Weights of a small image classifier: held-out accuracy 97%.
Rows from block 2, named by matrix and row number. Each number is 50 + 12 x the weight over the matrix's rms, rounded and kept within 0 to 99. All counts start at 0.
# convs0: reduce pointwise conv (model.blocks.2.convs.0.weight, 64x128x1x1), inputs 0-127
convs0.2:54 46 27 57 44 43 66 47 41 39 47 32 44 55 47 42 48 49 43 39 53 29 43 44 54 58 53 44 63 45 66 22 56 59 46 38 57 64 48 32 61 42 42 51 41 47 53 66 35 52 33 38 44 46 44 60 33 47 55 46 73 47 55 48 64 50 57 54 56 57 68 37 49 48 60 53 58 30 72 56 27 34 44 40 44 23 52 56 42 54 62 42 64 33 54 68 67 48 57 60 40 40 53 54 60 49 76 63 48 40 82 30 48 37 41 46 49 50 46 50 33 48 31 54 41 36 57 47
convs0.3:40 39 37 63 51 51 60 43 41 51 52 55 19 50 50 45 63 66 48 66 55 37 44 46 60 33 51 41 53 45 53 40 51 56 39 50 39 55 60 66 40 55 42 29 64 59 30 73 69 43 54 59 39 43 31 51 60 42 63 52 67 48 59 45 47 65 49 53 48 50 41 54 69 54 67 55 46 57 52 27 76 51 54 54 52 22 48 42 40 80 70 62 56 45 48 53 65 52 45 32 42 44 65 52 64 38 55 66 42 57 53 50 39 56 55 57 34 51 66 58 60 51 45 39 34 47 20 71
convs0.4:44 48 50 58 45 50 39 64 51 50 49 68 43 61 48 56 48 58 62 71 52 25 51 44 37 29 42 52 38 67 46 53 43 55 61 46 46 43 50 56 54 53 58 44 43 52 40 50 65 32 58 38 43 58 55 53 45 45 60 64 43 56 56 45 49 50 39 66 64 55 47 61 45 42 41 46 67 41 34 53 45 52 54 59 43 76 51 53 58 40 32 51 55 40 41 46 64 41 47 61 45 56 53 54 67 47 42 54 43 56 52 63 80 41 35 49 61 48 52 47 30 47 36 85 34 42 36 37
convs0.5:56 69 63 50 57 34 21 54 69 63 63 21 21 50 53 39 55 35 62 46 33 47 71 56 50 41 45 51 64 53 68 42 36 47 54 37 31 52 52 39 29 51 31 53 82 48 34 52 40 70 30 53 53 42 48 59 43 41 43 39 50 39 44 47 47 77 55 54 58 43 51 44 58 40 61 60 51 45 62 55 37 72 48 33 83 40 70 54 48 54 59 54 40 34 51 55 46 47 44 50 44 77 31 37 37 65 52 37 59 57 62 30 31 48 52 33 42 71 59 56 36 52 70 41 66 65 69 57
convs0.6:52 69 20 54 59 55 32 37 49 49 68 67 33 34 52 49 69 42 50 38 23 67 48 49 44 21 65 35 68 47 44 48 61 58 57 55 55 40 37 71 45 48 71 68 33 38 40 34 38 66 41 46 80 56 48 51 47 41 49 52 31 54 31 37 56 66 70 54 53 52 52 38 62 34 57 54 46 60 57 45 35 74 58 66 55 45 48 66 40 25 31 48 40 71 42 67 53 38 46 58 24 50 25 51 37 58 57 40 70 86 40 43 27 44 48 61 46 38 38 56 51 66 50 36 57 36 51 54
convs0.7:51 58 40 62 53 52 68 49 41 62 43 33 48 62 47 57 41 37 54 39 56 57 54 64 66 44 45 48 61 46 39 57 49 34 55 50 46 54 60 33 35 41 42 43 54 57 48 55 39 59 49 43 82 67 54 48 45 39 35 38 53 54 46 42 35 57 45 53 65 50 55 47 33 45 44 71 48 47 68 56 52 50 62 57 53 47 62 49 45 63 61 34 50 34 46 56 34 35 40 54 61 61 57 54 30 34 38 29 67 54 55 48 57 70 59 37 59 36 31 37 67 55 51 54 67 55 41 44
convs0.8:57 59 40 44 43 61 63 45 39 64 45 43 56 44 64 48 64 58 34 30 55 46 53 50 49 56 61 76 44 57 44 37 60 35 42 46 53 51 50 37 44 53 52 58 46 54 48 49 52 43 46 54 36 61 36 34 49 57 47 49 49 59 38 63 47 35 49 39 32 54 56 20 45 46 61 48 50 19 44 28 46 57 55 72 37 46 41 51 31 49 57 50 53 57 48 43 65 36 48 40 50 61 34 63 37 48 48 38 51 45 52 50 21 60 44 47 36 56 41 41 44 61 41 58 51 57 37 58
convs0.9:41 59 37 40 43 59 81 62 45 58 50 53 41 42 44 57 52 62 50 39 35 36 70 40 46 34 62 56 36 57 66 37 49 82 61 57 53 36 46 48 53 44 29 27 37 38 47 44 19 51 47 59 55 47 49 58 41 43 50 59 52 30 56 43 50 53 63 60 52 44 51 43 28 35 48 48 64 55 48 44 42 51 59 42 48 46 42 42 50 65 44 55 55 65 40 44 50 48 54 35 25 55 47 53 43 74 48 25 30 60 52 46 73 48 51 46 49 65 65 53 41 51 55 58 47 46 57 67
convs0.10:53 58 38 62 39 36 62 47 53 49 61 43 41 59 59 30 54 54 48 44 55 51 44 36 56 56 69 42 54 63 69 50 52 55 38 60 49 54 50 44 48 60 42 57 52 28 39 38 51 61 51 55 39 49 48 37 45 57 60 63 68 62 54 56 59 49 52 43 58 50 69 54 59 37 59 54 44 58 41 48 47 42 41 28 24 30 46 43 48 39 42 58 65 52 47 47 47 68 43 25 37 57 58 59 58 40 38 54 54 39 32 33 47 55 39 67 57 64 46 53 58 56 39 27 32 47 42 46
convs0.11:49 61 44 54 51 51 41 57 25 40 38 55 48 48 50 52 31 55 43 62 48 34 40 52 44 49 45 76 49 65 52 44 52 41 55 20 36 57 59 44 67 35 58 43 62 51 28 71 63 42 56 50 50 63 39 38 51 65 59 60 40 45 25 53 41 42 61 42 48 53 40 47 59 44 70 47 69 50 44 39 52 52 40 40 47 64 43 45 55 51 55 41 42 53 72 41 62 51 67 62 54 34 57 59 47 25 61 48 37 33 73 43 44 33 43 53 61 47 32 32 53 64 53 52 29 72 30 61
convs0.12:55 54 25 61 55 48 48 49 44 57 47 36 42 51 41 47 50 43 48 50 59 19 50 36 59 70 52 81 54 59 48 57 45 55 60 47 20 22 57 53 31 43 40 51 55 67 39 49 42 46 49 67 61 74 40 43 49 57 40 43 58 44 55 65 44 67 46 48 41 53 60 44 60 36 44 38 32 39 58 60 42 43 81 40 50 60 55 38 57 45 39 51 40 58 52 50 49 69 60 57 49 62 33 78 35 44 39 15 35 58 50 50 67 28 67 46 40 62 48 31 10 55 29 44 70 59 63 33
convs0.13:64 66 44 58 55 52 35 59 44 43 56 46 62 63 59 61 55 59 78 50 56 51 45 35 54 62 55 53 62 56 51 40 38 46 48 24 56 37 61 40 47 49 55 34 39 26 56 50 61 55 57 46 66 46 45 37 43 48 49 42 58 33 64 55 43 57 52 51 86 59 63 73 56 67 55 42 45 46 58 61 47 38 55 51 38 47 51 56 56 40 44 46 43 41 61 56 63 59 14 57 72 45 41 41 54 48 49 31 19 76 59 30 20 32 38 50 55 31 59 28 54 69 37 39 47 47 55 32
convs0.14:55 76 43 49 58 58 63 67 48 74 37 27 46 50 41 47 49 58 53 48 49 58 65 53 54 50 56 45 48 47 44 45 35 49 36 69 50 50 47 22 32 43 50 47 56 50 32 62 38 49 42 49 41 58 58 35 37 55 53 34 41 49 56 37 61 76 57 59 53 48 39 37 59 42 61 58 55 54 62 53 35 47 55 62 70 52 56 66 34 66 59 26 49 37 53 62 49 65 62 68 44 44 59 31 61 38 52 65 49 39 61 50 41 67 46 41 47 39 64 64 50 55 67 55 52 69 64 43
convs0.15:43 39 40 37 44 70 36 47 53 51 48 56 55 46 45 68 31 57 51 62 46 34 83 38 16 55 40 42 40 36 36 50 42 55 66 42 20 39 67 27 50 47 60 30 47 45 25 46 72 45 55 32 62 50 52 66 42 58 47 57 48 79 44 55 34 38 46 52 48 65 47 49 57 38 41 59 84 36 48 62 44 52 44 60 58 55 49 61 57 43 64 30 31 51 33 47 52 49 61 68 53 31 48 45 51 49 56 60 33 85 61 62 64 45 57 39 49 86 52 47 28 58 48 69 67 63 55 45
convs0.16:46 49 35 57 37 44 50 52 60 56 28 58 42 62 51 46 58 60 69 53 23 30 59 32 36 48 34 67 46 62 56 50 59 40 41 37 42 53 51 22 33 58 62 41 52 35 51 46 61 50 37 54 28 34 39 32 34 41 54 43 54 53 43 55 46 33 50 60 44 58 48 53 63 49 48 73 49 54 64 25 46 43 54 40 61 33 32 49 60 44 69 58 54 45 52 77 46 44 54 46 41 66 38 52 43 44 65 68 31 42 45 35 66 38 57 46 37 65 48 46 62 42 60 47 48 61 40 55
convs0.17:58 57 33 51 48 59 28 53 66 45 50 61 51 60 54 61 47 61 42 46 29 35 64 31 56 54 63 35 44 22 58 47 53 62 38 43 25 58 58 57 47 50 62 32 47 47 51 38 60 49 40 43 38 57 55 38 44 49 46 39 53 56 40 31 49 39 57 59 36 48 31 45 46 44 58 45 63 68 51 47 50 37 70 59 49 48 40 51 60 50 36 49 32 69 52 43 57 52 46 48 39 42 52 23 46 62 65 50 55 53 71 71 49 54 53 34 65 50 31 33 62 63 51 46 64 48 67 42
convs0.18:38 51 30 59 50 44 46 49 37 44 57 34 40 34 23 58 47 53 42 60 24 54 50 62 41 41 52 40 39 51 66 35 45 66 54 60 45 44 63 62 66 42 65 48 65 27 56 46 28 56 74 53 52 68 65 37 47 51 37 24 53 46 60 53 69 63 63 48 67 68 57 46 53 61 36 35 54 44 46 55 41 35 45 51 50 59 41 75 48 66 38 30 41 60 41 60 34 36 70 50 53 57 49 39 41 50 24 53 46 55 57 44 43 44 69 39 51 51 71 61 67 41 63 43 38 51 59 36
convs0.19:37 42 33 59 75 58 56 45 49 70 36 46 34 48 58 56 49 55 45 40 43 61 37 59 64 30 48 51 61 59 54 51 55 43 34 56 44 37 50 31 18 43 38 44 72 26 39 40 77 42 41 54 55 31 49 61 28 53 65 49 53 17 43 54 39 38 54 56 35 58 42 71 38 51 62 56 60 48 67 37 55 40 64 48 43 48 38 75 45 72 50 35 50 56 48 55 48 35 42 54 29 48 35 53 62 54 59 63 61 35 49 23 38 47 54 41 48 46 54 65 61 64 33 48 37 67 57 65
convs0.20:47 40 52 56 67 57 42 46 46 56 48 37 36 41 51 52 41 64 32 63 50 39 42 43 58 57 37 46 32 41 41 44 59 52 55 33 85 66 51 41 55 43 43 48 54 47 50 65 36 66 47 65 61 44 55 44 56 28 38 47 44 44 57 44 47 54 55 49 45 50 37 55 44 60 55 40 56 69 54 42 54 42 44 44 33 40 50 37 47 61 33 32 34 55 42 44 31 32 54 60 38 52 42 54 54 50 42 57 35 64 47 45 67 47 40 48 30 39 40 45 51 66 61 42 57 65 43 48
convs0.21:70 51 60 55 35 61 50 40 52 62 50 51 55 61 43 47 42 43 32 63 62 44 78 60 54 34 54 47 28 47 35 28 52 41 51 53 65 45 57 35 41 47 46 50 48 50 53 46 50 36 49 20 35 84 57 47 48 60 42 32 48 43 59 55 45 45 67 34 32 42 55 63 47 23 52 59 71 60 49 57 30 46 68 48 66 56 37 40 59 53 52 49 53 42 55 53 50 55 68 48 71 42 47 45 27 49 48 47 65 43 82 54 48 61 60 40 50 59 48 51 53 73 57 60 50 48 54 44
convs0.22:55 58 54 69 46 49 26 64 54 54 58 43 46 52 46 51 46 44 46 58 24 50 49 60 54 48 38 43 64 80 31 24 68 45 68 35 52 50 51 57 64 42 66 55 43 37 46 57 32 26 49 42 52 76 35 46 60 35 59 58 44 33 26 32 62 59 56 35 64 42 47 56 40 20 54 43 63 70 48 44 45 50 54 46 51 64 59 55 51 40 29 58 56 56 55 49 41 59 67 59 33 38 46 66 39 51 32 57 38 61 66 48 53 52 45 48 46 70 36 49 38 59 45 68 32 28 48 50
convs0.23:37 67 49 50 44 38 50 62 69 36 44 52 27 59 49 53 64 63 61 41 44 71 50 49 48 53 37 76 47 30 53 34 55 53 52 48 65 53 53 51 49 60 45 27 56 32 50 34 63 57 39 60 46 43 25 49 53 35 41 56 54 51 44 56 42 50 43 56 29 42 52 51 58 52 55 63 47 34 54 50 39 52 51 52 40 42 46 54 65 53 65 66 62 40 55 57 69 43 47 57 49 59 47 60 47 46 42 44 51 69 47 34 31 38 50 49 51 47 63 46 33 31 57 43 31 62 09 57
convs0.24:50 62 48 47 47 37 34 67 22 77 45 36 42 50 51 60 53 46 75 39 51 49 51 52 34 50 52 42 57 62 56 40 36 38 28 58 55 52 51 28 23 55 33 39 57 40 61 59 53 60 37 38 71 56 60 33 56 51 34 32 38 48 52 49 40 61 46 64 44 48 56 45 53 77 60 53 32 49 59 63 59 39 74 58 70 50 53 64 59 59 40 52 46 40 59 64 49 45 50 66 50 65 42 29 19 52 42 36 60 61 61 45 33 66 52 41 32 28 67 51 70 35 61 66 49 72 53 28
convs0.25:38 62 31 59 55 57 58 56 54 72 33 54 35 43 50 62 41 20 54 74 70 56 58 32 42 43 45 50 48 52 52 47 37 68 63 54 40 32 38 43 63 42 67 51 57 39 31 57 65 53 42 40 31 33 58 40 57 60 84 41 40 54 40 43 55 39 54 64 58 68 34 42 43 66 50 50 62 41 58 57 27 26 27 62 59 45 31 55 46 54 59 47 45 56 67 44 71 62 62 70 64 29 53 39 49 60 36 49 61 57 60 51 34 40 40 47 71 25 94 41 46 69 63 49 59 54 38 15
convs0.26:53 44 41 61 36 48 30 33 26 75 47 44 53 53 36 49 48 27 50 45 32 47 54 46 41 60 47 51 49 57 39 43 66 48 51 32 50 41 54 59 41 35 38 43 42 48 54 48 55 57 62 52 75 53 50 57 58 53 45 48 67 58 44 29 52 50 49 56 50 44 68 52 48 35 66 33 44 56 59 51 51 59 71 42 57 45 50 29 50 46 41 52 40 50 54 60 51 44 31 67 42 63 31 70 34 57 44 34 50 89 59 40 58 65 47 40 54 37 46 55 51 45 43 46 45 65 57 43
convs0.27:34 56 44 55 38 44 62 55 50 61 43 75 42 43 49 54 54 27 67 42 49 50 38 45 76 62 43 44 65 56 33 51 59 53 52 38 46 56 60 55 47 60 52 59 45 37 57 45 39 46 61 42 54 43 53 67 67 55 64 41 48 72 44 45 41 30 47 42 62 69 49 58 30 64 64 43 53 68 46 37 49 54 40 50 52 35 38 48 49 40 58 50 41 41 54 61 55 47 43 36 47 52 38 53 63 46 48 60 75 69 37 38 26 40 55 70 37 67 38 56 32 42 49 58 34 47 35 48
convs0.28:48 72 32 46 43 57 20 82 54 33 60 50 39 44 49 64 58 50 86 44 34 44 44 22 38 59 56 41 69 57 60 18 38 46 40 38 46 55 46 50 38 58 59 35 42 29 41 61 53 36 46 35 49 45 47 43 60 31 64 55 51 51 53 45 72 54 50 47 68 69 63 72 48 37 62 43 56 50 56 58 28 44 48 62 58 49 67 34 49 39 34 54 54 43 46 64 59 34 37 59 31 46 32 35 44 59 46 49 37 62 47 58 46 40 34 52 51 42 78 33 46 48 42 58 28 64 43 35
convs0.29:46 36 66 68 78 45 47 29 63 50 66 55 52 56 64 30 55 59 38 48 54 47 43 69 43 50 48 38 42 46 60 52 33 29 61 52 39 56 57 53 42 64 48 65 56 57 44 53 61 64 51 67 59 58 37 43 44 57 57 50 42 38 39 50 45 44 36 57 50 61 67 56 69 38 32 55 50 48 42 50 34 44 35 44 38 58 54 48 44 55 57 45 40 48 37 34 67 33 45 34 43 64 68 45 62 51 59 46 45 44 52 51 60 41 47 54 35 61 27 62 46 32 38 63 34 47 64 70
convs0.30:33 33 47 30 47 55 58 51 64 47 42 41 57 49 54 46 51 56 56 37 45 46 37 51 64 47 50 34 56 49 51 37 54 65 32 40 44 68 58 62 47 54 67 36 45 44 43 55 52 56 58 52 43 40 55 56 49 52 47 50 61 49 43 46 50 62 66 53 39 50 22 51 53 60 55 73 41 50 33 46 44 37 35 57 48 57 49 61 47 57 45 44 54 50 53 57 56 45 26 37 27 62 34 30 59 36 43 49 25 61 64 34 45 65 60 49 47 54 61 56 41 50 48 54 51 53 50 55
convs0.31:42 52 50 42 57 56 51 67 54 69 44 51 28 53 36 63 60 42 67 59 33 43 51 37 52 45 48 40 34 67 56 38 33 48 48 31 61 58 66 46 46 64 57 50 44 40 46 53 48 50 33 52 49 71 59 37 55 39 41 45 62 55 54 38 51 60 45 52 40 52 43 47 58 60 63 43 48 56 65 42 38 49 63 59 58 53 55 55 55 51 42 58 56 52 46 67 76 59 51 44 42 66 37 18 60 51 45 60 56 60 71 46 39 46 70 50 48 52 65 68 32 37 52 57 61 70 51 40
convs0.32:57 54 31 47 48 56 16 55 40 61 58 56 53 48 53 40 34 56 89 66 39 41 74 39 31 30 52 49 54 61 64 23 45 54 54 23 50 38 47 47 30 34 37 33 57 19 63 44 38 33 52 49 44 45 30 45 37 44 25 61 51 53 57 41 51 69 71 65 57 54 64 55 69 50 67 61 62 52 24 54 45 52 53 51 66 41 47 41 44 57 57 60 59 76 53 93 54 34 56 62 35 30 32 50 36 53 46 34 36 47 70 60 42 61 72 37 47 66 65 62 42 64 56 30 33 67 70 46
convs0.33:44 64 31 37 66 70 49 42 62 54 50 49 31 61 30 62 44 64 69 40 31 45 57 41 72 68 57 35 77 36 37 53 51 31 63 38 65 37 36 34 43 39 64 41 51 26 38 53 46 72 75 35 46 36 60 37 65 49 66 51 56 47 77 33 36 43 43 55 87 75 56 60 41 46 62 50 57 38 49 47 35 48 37 47 57 18 61 51 57 55 57 41 43 45 41 73 62 33 65 47 52 39 45 51 44 31 41 49 47 55 56 32 25 67 57 45 86 56 29 42 71 70 44 39 37 49 69 33
convs0.34:44 49 47 61 53 46 50 49 48 51 65 45 37 60 56 66 59 56 50 52 29 45 47 40 45 36 35 40 50 61 54 36 36 58 36 37 55 68 49 51 31 41 52 56 71 49 54 49 39 45 42 49 52 45 47 72 31 20 35 54 51 61 32 35 61 33 52 51 31 77 45 43 54 54 51 71 62 71 44 51 39 38 57 38 44 44 57 52 44 68 57 46 57 83 36 48 61 34 66 35 39 46 50 40 47 58 66 56 33 41 55 52 57 29 54 60 51 25 57 56 61 55 39 74 34 58 56 46
convs0.35:58 70 28 40 66 49 63 62 31 61 46 44 35 51 41 52 53 54 55 50 60 30 74 61 56 37 51 49 46 26 60 46 29 64 39 55 54 50 49 71 26 33 31 45 66 74 32 49 71 29 47 46 17 68 44 35 41 71 24 47 59 38 47 41 55 56 50 70 28 62 47 40 50 48 39 50 65 65 43 63 61 65 47 69 56 56 48 48 47 76 51 45 65 52 32 68 35 68 54 73 67 49 58 41 30 54 61 56 73 32 62 47 19 46 51 42 60 61 55 60 55 73 46 53 46 68 67 43
convs0.36:53 48 45 23 64 38 45 53 30 37 34 30 60 92 49 50 41 36 39 35 55 62 56 46 47 73 21 60 44 50 50 55 56 57 37 52 60 29 32 71 45 49 46 53 82 52 34 33 52 64 50 32 52 57 51 37 55 52 44 61 50 56 49 48 45 30 58 52 40 59 40 47 23 51 57 64 54 38 44 46 54 43 58 53 75 37 38 39 57 62 41 48 67 51 38 34 30 44 60 59 60 43 41 53 58 49 72 45 62 49 45 37 48 63 70 45 40 66 49 29 71 43 46 43 55 42 56 41
convs0.37:50 42 38 36 71 47 66 40 51 54 62 32 50 45 51 51 48 77 42 67 43 49 77 54 48 46 46 36 67 30 48 51 44 44 54 37 58 43 61 30 43 43 37 36 68 48 73 48 38 65 70 59 45 51 33 57 41 24 27 58 45 32 62 27 50 80 64 46 51 47 55 58 65 46 39 60 55 44 54 72 63 65 45 73 75 59 68 62 54 82 50 49 49 40 31 52 41 48 41 62 37 17 38 54 36 34 41 45 53 30 61 49 58 56 65 32 40 56 36 67 83 68 65 59 56 59 59 49
convs0.38:55 63 24 64 61 30 41 61 44 54 52 58 60 50 47 44 62 59 59 51 25 62 26 60 54 33 42 63 43 59 68 53 33 53 12 66 54 58 60 42 32 51 32 44 64 37 47 45 55 52 41 48 67 31 50 44 27 50 41 56 75 51 47 77 48 59 38 42 48 65 38 37 44 45 51 45 34 56 40 44 65 57 54 35 39 45 44 60 29 70 60 46 73 40 51 46 45 50 40 42 44 68 47 45 44 71 77 47 59 63 53 42 31 35 54 51 50 39 51 53 49 56 19 47 47 58 54 47
convs0.39:68 48 64 39 44 37 44 58 64 71 54 39 45 67 52 58 46 51 65 68 71 61 57 74 81 49 38 38 31 46 43 47 40 39 57 48 70 42 44 45 36 66 73 42 35 41 55 46 44 58 40 36 36 37 39 60 40 32 54 42 61 44 51 53 50 45 44 66 41 63 41 25 59 50 27 60 68 56 52 38 43 42 41 62 49 50 59 41 52 47 52 42 52 59 40 59 61 61 71 54 66 38 53 30 57 42 41 18 30 36 63 58 47 24 62 47 43 72 43 41 48 46 58 72 45 43 67 43
convs0.40:39 52 52 32 71 55 43 38 28 66 54 45 39 35 58 49 50 35 65 47 59 62 34 71 62 41 42 47 67 64 42 48 49 45 29 48 52 34 34 65 29 58 41 49 52 47 29 49 58 28 36 44 34 31 53 40 43 35 13 34 37 35 55 61 43 51 57 46 43 60 66 43 61 43 61 43 65 53 53 35 64 65 65 50 48 59 57 94 54 56 79 30 55 58 54 69 46 39 62 58 45 37 49 47 38 47 62 49 61 50 73 17 25 57 58 26 29 60 55 43 47 36 57 54 46 59 57 56
convs0.41:62 44 47 57 44 56 40 41 32 41 59 71 58 52 38 54 20 63 62 67 59 70 46 44 54 56 43 57 54 72 73 43 51 17 44 55 48 22 42 57 64 45 50 54 41 57 42 53 40 61 29 45 54 73 57 52 26 42 12 36 32 44 40 51 62 52 53 29 30 56 31 45 52 56 41 80 58 55 55 51 66 42 46 30 47 71 49 43 40 44 43 50 60 78 69 61 67 40 50 59 42 28 31 59 37 68 73 41 49 50 71 46 54 54 49 38 48 36 52 42 69 40 47 78 51 48 48 17
convs0.42:54 47 36 63 57 39 57 69 30 45 46 59 42 57 46 63 75 46 76 67 57 39 60 47 31 37 50 48 32 52 59 44 37 62 49 42 53 47 56 31 32 65 52 34 65 47 50 55 57 41 45 65 49 49 47 21 38 59 51 51 50 51 63 42 49 44 53 60 40 61 68 35 46 54 35 33 36 52 58 55 62 61 70 59 80 49 53 63 48 51 41 70 61 26 43 68 61 72 57 59 86 40 40 41 49 51 39 09 41 53 66 52 48 47 52 52 41 43 74 37 40 61 62 49 57 53 52 35
convs0.43:73 57 57 42 57 55 24 75 63 42 58 72 36 59 26 29 52 55 79 59 35 45 60 38 58 69 59 41 20 34 36 45 44 37 56 45 41 44 57 39 50 47 74 52 42 46 42 54 62 45 55 61 38 57 32 49 37 34 26 51 29 45 20 48 52 48 42 69 62 63 45 47 57 36 50 48 55 66 50 61 40 64 39 60 59 46 56 66 44 52 46 39 49 45 59 62 35 53 76 63 58 29 36 48 38 49 63 47 51 37 60 55 48 33 59 57 66 70 25 53 49 59 58 68 49 42 61 32
convs0.44:55 37 47 52 55 42 43 52 78 59 31 40 62 60 47 51 44 59 55 66 43 41 82 34 39 39 53 44 47 55 71 40 46 36 43 45 42 52 58 48 49 55 51 67 50 48 49 47 42 66 58 39 52 46 37 41 50 63 52 40 44 49 52 36 38 68 57 62 53 45 55 31 36 44 66 68 66 35 49 71 53 47 38 65 76 43 63 49 46 33 53 32 50 57 53 47 59 54 67 70 59 49 39 36 46 42 48 80 39 67 67 63 60 72 40 57 38 43 41 39 48 34 58 53 53 54 53 46
convs0.45:60 54 44 58 59 38 46 48 36 86 49 26 48 55 56 43 39 40 44 56 65 48 76 55 57 19 58 54 40 45 45 61 38 65 57 56 59 52 57 50 37 45 40 51 78 47 39 60 31 52 44 50 39 52 43 42 50 60 50 39 58 45 52 36 51 51 56 61 50 61 49 49 65 52 41 70 46 50 69 60 56 51 49 55 82 49 39 58 56 75 42 39 56 54 42 53 37 60 80 55 45 28 44 31 47 41 26 45 56 36 77 44 50 50 61 35 41 43 54 46 64 73 67 57 52 58 59 49
convs0.46:52 57 29 51 54 39 72 69 41 48 49 52 60 40 43 61 23 67 50 71 37 27 67 48 56 55 50 53 74 45 60 29 43 48 41 59 35 52 60 48 57 34 44 58 50 48 71 33 34 56 43 43 73 40 47 58 21 37 45 56 61 58 76 75 38 63 70 61 75 59 59 48 63 49 31 66 80 40 53 64 33 60 32 43 38 54 33 63 56 52 68 23 41 20 70 66 36 47 63 45 54 44 59 45 36 49 59 32 59 63 81 58 58 37 56 43 69 83 32 48 61 65 24 40 62 37 67 47
convs0.47:57 44 46 53 46 64 38 36 36 35 48 48 30 38 51 68 54 61 45 56 62 41 61 30 59 48 48 38 26 39 67 64 34 82 40 49 41 46 42 68 35 62 62 55 60 85 48 69 73 41 69 51 31 59 53 51 59 61 49 50 50 45 58 34 36 49 62 44 55 72 15 57 37 45 57 40 37 46 44 61 54 23 35 66 77 52 52 50 47 58 47 52 44 56 29 34 63 48 66 50 53 52 47 60 53 45 49 33 44 65 40 58 41 57 65 49 52 60 83 48 46 75 56 57 44 47 47 29
convs0.48:52 49 39 58 44 74 56 40 54 36 45 57 49 61 51 62 51 45 42 48 49 63 51 65 27 62 49 52 54 66 72 53 41 50 37 37 69 56 49 42 59 69 53 42 51 52 49 45 61 48 52 61 52 74 54 72 59 39 47 58 46 36 48 34 35 43 62 71 63 43 44 63 73 47 30 25 40 45 52 53 61 45 62 34 60 60 54 47 36 54 52 52 61 37 35 61 61 74 41 49 59 53 46 30 53 63 55 38 59 54 60 61 39 55 31 55 17 47 60 61 39 64 46 56 77 43 61 42
convs0.49:65 50 50 29 46 67 39 57 71 46 54 56 47 36 86 56 67 35 58 51 44 52 56 45 52 52 54 33 46 48 39 65 39 51 59 62 27 52 54 66 39 58 53 75 48 49 76 41 30 53 50 48 38 58 44 72 56 51 37 36 45 54 60 48 60 43 55 52 47 60 49 68 45 47 46 41 55 69 48 53 28 55 52 60 46 33 44 61 36 50 25 52 55 51 43 37 67 44 40 48 28 41 49 15 45 59 62 50 45 69 36 55 61 51 45 62 65 61 37 59 73 60 40 41 68 61 64 26
convs0.50:65 61 50 65 44 56 45 63 41 43 63 74 43 61 52 57 30 50 33 82 50 37 71 40 33 39 64 74 44 47 50 44 50 80 50 44 18 46 40 54 60 46 35 60 48 72 54 66 27 50 33 46 36 56 52 54 40 56 48 43 61 58 64 49 49 44 51 47 36 59 44 53 47 45 53 43 70 41 48 59 45 64 41 36 59 56 55 49 57 31 44 64 39 58 46 37 48 62 29 47 41 51 46 50 45 41 40 44 45 54 68 60 50 30 57 35 52 48 56 45 42 45 58 67 44 44 37 38
convs0.51:50 51 57 30 48 51 35 43 58 68 24 67 58 43 45 47 57 55 52 41 63 67 57 37 42 87 46 46 53 62 48 41 45 43 54 59 21 59 63 67 51 50 57 29 45 35 56 65 36 59 39 45 68 61 67 57 61 29 47 47 34 51 62 58 57 48 29 38 55 47 91 40 36 60 59 55 48 51 60 52 51 72 59 58 54 54 59 45 35 36 62 53 38 62 61 43 60 47 49 31 61 35 67 42 34 58 48 34 73 50 32 54 35 82 39 45 28 32 62 44 64 67 66 49 57 44 56 26
convs0.52:79 51 41 46 48 42 41 48 69 60 43 33 72 74 44 46 53 37 38 61 46 47 46 58 48 51 40 31 56 35 71 47 59 64 43 51 23 51 54 55 32 50 57 53 63 52 56 40 72 69 68 46 67 61 50 45 31 50 50 59 62 64 63 47 53 43 48 47 47 66 77 65 48 68 40 22 48 51 55 51 69 45 49 52 51 60 39 28 44 43 44 54 67 48 52 27 45 32 46 65 30 59 60 49 45 64 51 35 32 66 66 39 85 49 42 38 54 47 44 69 78 30 36 54 55 47 64 53
convs0.53:68 69 48 52 57 46 47 73 47 52 45 54 67 48 41 53 54 51 77 69 40 34 58 70 44 51 35 51 39 63 60 30 38 35 52 50 50 52 65 56 59 61 56 43 58 44 58 62 69 59 61 41 48 46 51 45 44 45 54 51 36 35 55 55 63 51 46 51 69 60 61 62 74 52 48 48 54 45 65 53 41 72 56 50 48 58 42 54 47 63 61 52 54 42 59 53 68 62 49 33 38 51 41 35 67 52 60 31 44 50 48 65 67 52 47 39 43 29 57 53 80 68 36 52 46 46 54 33
convs0.54:41 56 46 34 47 61 56 39 62 35 54 40 41 32 68 50 71 39 51 30 37 44 60 72 43 52 52 50 66 50 62 53 52 45 46 59 47 35 50 59 61 72 64 50 46 50 46 37 59 50 38 28 45 48 54 51 65 63 44 50 34 68 49 23 33 62 57 71 49 45 44 41 57 43 50 43 57 62 48 51 58 37 44 23 62 51 27 68 57 66 45 61 35 38 47 76 49 36 59 42 50 53 53 35 57 51 64 59 63 51 68 45 39 59 59 44 51 60 47 68 48 68 44 80 55 61 63 72
convs0.55:44 50 49 29 34 58 66 41 51 56 48 54 67 45 56 53 58 48 45 58 59 62 58 47 54 22 34 56 64 52 60 50 18 48 68 48 71 32 61 59 77 55 61 75 39 77 48 55 75 24 42 21 50 33 49 49 44 50 46 64 47 43 63 55 57 63 71 62 39 58 48 61 36 33 45 51 35 48 19 60 63 43 47 49 41 59 47 66 43 62 52 48 64 36 49 46 41 54 38 44 51 54 56 39 57 49 52 42 38 41 26 59 62 39 40 46 63 60 71 61 41 65 55 56 55 49 33 25
convs0.56:58 45 46 42 56 56 51 48 63 23 58 63 61 51 38 28 43 46 55 47 68 37 50 66 46 56 49 64 31 45 31 50 39 51 54 61 53 54 49 43 61 37 69 31 39 73 42 55 65 41 39 37 54 45 46 59 52 56 41 56 61 44 62 49 63 45 38 45 30 50 68 48 52 60 38 44 65 61 64 50 60 33 53 39 66 56 45 58 40 55 65 43 63 50 35 44 51 49 40 42 54 69 59 50 61 47 45 43 44 43 47 51 73 83 41 63 47 51 43 40 67 56 38 61 59 17 69 47